A small image classifier, trained from scratch: 24-pixel images, norm batchnorm.
Rows from block 3 of a small image classifier, named by matrix and row number. Rows with one number belong to one channel. Each number is 128 + 24 x the weight over its row's rms, rounded and kept within 0 to 255. All counts start at 0. Numbers have three digits each.
After each channel's rows are labels from the 100 images, of 14976, where the channel reaches its highest value: "lies over" is the class under the peak; "patch colour" is the nearest of a few named colours to the mean colour under the peak. Only what is clearly more common there than usual is listed. The data: rendered landscapes of hills, water and sky. In brackets: how many of the 100, against the usual share in percent.
# convs0: first 3x3 conv, stride 2 (model.blocks.3.convs.0.weight, 128x64x3x3, each kernel summed), inputs 0-63
# convs1: second 3x3 conv (model.blocks.3.convs.1.weight, 128x128x3x3, transposed, each kernel summed), outputs 0-127

convs0.70:116137146111102105126180129121109086119169121126129074140091060100132129159163122148130170129117151107145174130146111119121124145162161110112113093118130128134139102126146085150102126117152116
convs1.70:114152214110077085138141123116125112128159161123128135093116132106149066115127137133123085154091144116118137113139118133122122100102141131107123126125159081126138131122123132111141155108072172139122118123087127139137139136150186126154156165125136121143126138147170127115100124144107139129113120135146146108113108088068117109122133120179105121101114165165149105069103108133151135134126
lies over: steep ground (42 vs 13)
patch colour: brown (40 vs 16.9)

convs0.60:121180127080122113126095131097106094123091165132124145081090123144140139149116100109139140137120091138111119150131158117167164139156128135104127133090119133155152117105107153078097097121113092
convs1.60:085142119102128196075097135110119099119112120185139129106140101145116112150103142127129152097146125137178135111101133097095107133110125154123119142149140133095132134099121118152140125080099142107104156085092103114097129130144090117114077096137159112159141117083152141104095155093135119168129108128139123099112135095120127118126104119096091134124141147108095150116140092109128125070097
lies over: water (60 vs 8.3)
patch colour: brown (40 vs 16.9)

convs0.29:094170124098097123152124109140113114081139150128122106108092141125085162161146110103121135143154130152137170170100143143099094133149132154121144083172140156108169114124114138111132131158156151
convs1.29:133164144131117134164110122152130098114102102109106163121166122138091162149117209118138141136143096107148112128111129133128121137130138137132098189132129113153112109116126118198106104128157162166151152184128113122110123131117107114161122140135175127090128122145132163132116111125122121138105147134124134170075146183123132156108140113137155091154103150076139135173104098113117120147106
lies over: gentle ground (88 vs 28.7)
patch colour: orange (56 vs 6.1)

convs0.123:150128120099107157162114107107149133121106100103099103123117152152119128118145097143123132123180114150140149135112118138141065126114161169131132092143088087183115098118156120114088127120129170
convs1.123:178131137164105096108148106098124147117115143074079127121129111127138149150116136120114154107144151111107159144146131147130117142093163123146112134101110171126094119122166110160139148101144142167122181154103134142117151107149085098144114113127168118132123093179101115143120097157138152111113128164099138139203094154105103133128125104136128129168095115112139134144104121129142059119121
lies over: gentle ground (64 vs 28.7)
patch colour: brown (49 vs 16.9)

convs0.38:074185139185141154167166135161154101149157116140127123124099098121111118155130172109158136143144100141123140148127113127105151160125123137154085148124138123146105105092150119143111129160149147
convs1.38:137135162135160094145123113119113130118067108110092138157058142160104150118116109142131127129127113117103148189123147127086110094091161143171124152103118137134115109122113136116135126109074135100109112145102099129109139096169125108114118128121139124111108129079101150096075099118135105129149123143133093111118139091154170118101144112145127119145106123112152081192094125113158121129107
lies over: gentle ground (72 vs 28.7)
patch colour: brown (62 vs 16.9)

convs0.20:150124147077149110164093126171144163122142123161155129088058107117162137104112080137101155128108128115102124104091126084113125137132140115122160107112163123146142130128120101141102141149117122
convs1.20:077152146079097105133128151135116113116161123086121114094124178134107142071162133082083127115109134128101117121154130102126131088151141146138102141147137162107117109124152128110170142110096122123123086077146152154150159136111123129102122108154078118120113163109122061144075104123121148134145110160122103121103105124127129132140168116131124132099124145090139104126167119134110151087114
lies over: steep ground (41 vs 13)
patch colour: brown (36 vs 16.9)

convs0.53:136146106120098100146100153171115129152086125126112120133110140189124085100139169087124121162162117148114109137109128111146099083142132128150137081142114099120107097123135115134134189138131136
convs1.53:145164127165136119144086142100150151125117120131085165160134131177111162108099184138163101127150084136096115139148138141144132121166146137115098175169137128118146099120142132136109093123107127130166156095149121103099100131173159121129133140149104131151131146108153139086128178132131104133151172119161145171132121144129163115098104103113154123143119159136111157140089142147146174120090
lies over: gentle ground (89 vs 28.7)
patch colour: brown (64 vs 16.9)

convs0.24:144166126156098158131098135123121125181133093122116142116143153120133134135112149098146115202134126129129123152159116116157173117160170156109104102123170164112115130083128165120115126155106123
convs1.24:092139160109122100124099111113156125140134135139139145093112131133075037162171138137186118136118127143112178082104182125135138151130144099145137163089123156125111147167133166135172110119156141111109151118116116138133146143098120119134114132121090134117123135136162099112131124169102083100153169131128177137151150113156141128129118098124129156105132143122100127106140143116120099165144
lies over: steep ground (62 vs 13)
patch colour: brown (42 vs 16.9); red (40 vs 0.5)

convs0.91:099120128157133123144124091189076136121115162119112114114132141121096082123138153095118122110088131106142124154155180114112157126117126139098084133135183144104109101132119103103159134158122128
convs1.91:116134102086157114110100104154146163122133127138091157133171167139136093119125142156098124087147106105142154052113157139106108154158134155114126082100147097141104134108150158136139164134154097134133174120123165080139140118147151149100130135148128181113120106103089144063109141135151116146132098119117128128146135105138137137141126120150166106142140164131149151095127099091132109107149
lies over: steep ground (47 vs 13)
patch colour: brown (50 vs 16.9)

convs0.18:074110156116111119118129139145168168145111126105119149155148148119089119138094199133145152108149132100128161123138110147148134151106160167118140095102149124101144149088118125096138158168129133
convs1.18:131132120184135128146103130133129140130101139116112165120138139139134150151107114147123122176160106161134146143073122124172114132153069123172126129127111115129094109141143087139143181144138094114167115131140121126085126131081166127140130104126134119148120087135091119156110126167114135149120128113188125111135159151165109193116136121145117129109108165093077156139115135120126086149168
lies over: gentle ground (70 vs 28.7)
patch colour: brown (43 vs 16.9)

convs0.43:144168119128134167152125157166123156145116128143125157113144165109172148156121148162157115136097120141114157128131140116130144120113118119146122159159153162115099114135119113159151151058191105
convs1.43:152115112143135109137151125133130120168139129130143153092133137093124117095148117148141148090116077131137210125114118155119172133108148144163143167143124151125094144161131142095164137117102092143140156120131119084127113109127103111121122134119132188142157137101153108086114096131149142135111092111122167122136093130135163086127178095144164120125100103165125108154114153182114121108156
lies over: steep ground (46 vs 13)
patch colour: brown (55 vs 16.9); red (32 vs 0.5)

convs0.127:165154118121098161133135154131109073114166082120127126143114136136142148183115112181130090156116081147142134128135117103125169120115110103106129154107099109102163100125088128139103127123108116
convs1.127:115129114137096128089101149156142126128117141116146128189099125135099088112119099147155150136156116180109131132129137103141115107120125119138112126167148102139147141111114103099153093097142113167150111127118121111120126138124136095159090150105151124135163081113129137119126129113139127103145138138108112133120125137068216090208116154112143138185098137146090124120103105159121131143137
lies over: gentle ground (75 vs 28.7)
patch colour: brown (50 vs 16.9)

convs0.35:147129100085089116122122120147124160137130123088134144121125124125146179104171101154128119176116174105135134136116106135185162124118155191119102105124122118103095147122125160134110099151141115
convs1.35:149109154158094091112143146129129171105126158136127113167126125098133149111121171155117150159145158077130120139178119130116087137107110091110111124155151148093098118105101160128141165116120101097168113089167145109097091105136097136152096077150105148159180138100145113121092141130105118102137112154107116104114135154122142131106111102136152150162172150144111133103116115095108155133133
lies over: gentle ground (74 vs 28.7)
patch colour: brown (50 vs 16.9)

convs0.89:130126147115111067149130151162140125114121152109112139111167115110157097083085152129107111144118132098148148139092090072108133109128151117129147154119172097147129128145152108164112122138162160
convs1.89:125137105109141131113125161081131148122162113136055125062118154117113185105139111121137115121143099126112105119147118101095099121092124139117112126129110117086122094136107129123080147125102102120063100102134112153112109156128090094092147116149145180103147154135121156117128114143150113136174115098125134111136115164128089122106121167137121159137144101104108150165107116139134084105113
lies over: steep ground (44 vs 13)
patch colour: brown (43 vs 16.9)

convs0.105:140101145142157102083117133117161106130073118109152099139115132061126156096145115092129142123100070111127096138082121136105130102116080129150099125143136137112136144143152138143106097129110116
convs1.105:166125151109086145142101063115150118115154102107141122130095129153121102094138136111101089123142120135127111099068113133156098123108126141130150104108173153145127138116150140123160103110103141099151102121096116088114094132121099069117151122110112113117134141152106125143146124118119132100106144141130084124146114111096145135078090124136134151126145108149075098132126162148131178125054
lies over: water (25 vs 8.3)
patch colour: orange (32 vs 6.1)

convs0.65:125089103116130147108112105143103105162131104123112166123125146110127117096096123117098146141117121186086131154156161102165174103101130162117148072094112141140133139116134168148119100129104120
convs1.65:112111109131112130130089118119106163153148101159109098091142100109142034103121156084140137134116110082109091111098170110149145154100154124144140082099093132092093142130128114119148120083134109098144112149112121119113095147125095107133112153128152122088148093171127127134134123137151114132148093156119102127131104136124146152087126136098104131105101156090085114142133121117111115125089
lies over: water (46 vs 8.3)
patch colour: brown (45 vs 16.9)

convs0.95:155095130119130158157143136127105146111154115134100117144118136169152145123118127133103127167153134152104142104121127130192092147122144132088126082111086108164103086099102110108168087131125152
convs1.95:147116093153126123134144089082176129136118165150141072139133117104135136169115126141154096101158123164086095175150105112097103081138153152133156166111106151101105125097113150149089144130131144110124120107133096124156130104128149174094105154119105121107109118102161125124113123136124159075160145116107143119137134101152113106128077104128093121135135137140131150139102142099148110166077
lies over: steep ground (35 vs 13); snow (31 vs 2.2)
patch colour: brown (50 vs 16.9)

convs0.110:102124103108158141082144138120122120162126122087138084101084137148124105163164156103092115138113112164143132096113120137101166103126118104137125136106147178122116178129128138083112118162145111
convs1.110:132113083150087101134118127119153079157133150187094142136146116135103165165122134111135140112194168104124140124134134143159115098143128150149108206174077087127138135124156101173160106150128118164112144104145147120115135117118125099120133106115128106120161153149115134124128132106164113139137139143114095142136140132156088159115085110154170111135100132119139088129122143127149126132090
lies over: gentle ground (80 vs 28.7)
patch colour: brown (77 vs 16.9)

convs0.106:141104126058153135088109163138139118129164134159139128118116090085135107138123163158119150124119132166172101098136124153177087108130130130111161153121116140100144148129150122166128120133148161
convs1.106:091124110124122123100109161116096107111126098162115194116165115107160111068143108146123125085111105137116146174115149101131144149119109135136136164161133119143119122108150123077130131150115100123141117123148085122175159138150086106132162150113114130139113118148111119092098142093143072109128115141083103147117111091119141127110118109127130138107166140115101107128152102105145077066145
lies over: steep ground (56 vs 13)
patch colour: brown (45 vs 16.9)

convs0.31:174146121095126124099098104159114154134128114102153102094101123104117159109125113090155145123073102120137132133097147121084134131143105139126135108118173160082111144109167127147145111091147165
convs1.31:145109158159100141112108119093109117120149110177170093152111100095171176087148149105118125191118102074114110145155114121167110123136089117107119134109123121108114126129110094140164147189122125133131122125145163115120106134135140118159128053119130131148112140146104146119123089132113141095150131137089100131155128141099113112151123178152115117137111125126133124155139134118131183113089
lies over: steep ground (37 vs 13)
patch colour: orange (43 vs 6.1)

convs0.72:132177119140135105157098115098122131133121095151137120101084147167146084122108157123100151134172177125107151116119156129128115137146126106157137100154129155152142129150128110109147143182185140
convs1.72:158158114103176077086127139108158110128086096131101106093171162135153117143109161155123103160098124133106105094114176121119109117125151145153150110112140141121152061138136161134088163130108131111147118159127102141152116108099147115113141105135156097147119121121128137105133139149128136106104084112100163077182150128162083135120149113126098128161126119129160134156125129134116108145091
lies over: gentle ground (70 vs 28.7)
patch colour: brown (39 vs 16.9); orange (30 vs 6.1)

convs0.84:174168089108136124139129143141130145156128109121131130122141185125142114138175145161099125147121128105099132112135074109127143116129164111100137132168122158122108100112137162085189162124138108
convs1.84:135142118158141124115105129134130134155169125140119098132121129104147152154149128156128157112160100103136194108140086147152098128128147119098136119092147123158119096105113120147135151114111102071117132129137130130129085145138116107130141156108149079136106132117178139143136128154108125143105093118116128153171091104127165138142109108103097106091161121185166111108178124157116170182086
lies over: gentle ground (71 vs 28.7)
patch colour: brown (58 vs 16.9)

convs0.82:138098115133111108162141129139143092139101136176150146134108125174072138114113128106103112092167099110173160126165133167099121106119122082147134140108145116112133134149109122106155113175152124
convs1.82:134181139137133136104152162098159121128134120087130122163136148153125167140144124127111108123144146120142099134110182085148113082140089150160156123104092094119133149109113144136123109184123133131132170135156163133106142122113177149096138102101155156123127135098115170053109137136120159119146163141120129112108145138155105123133098142098131133153100097122156149126099093109138098136074
lies over: steep ground (48 vs 13)
patch colour: brown (41 vs 16.9)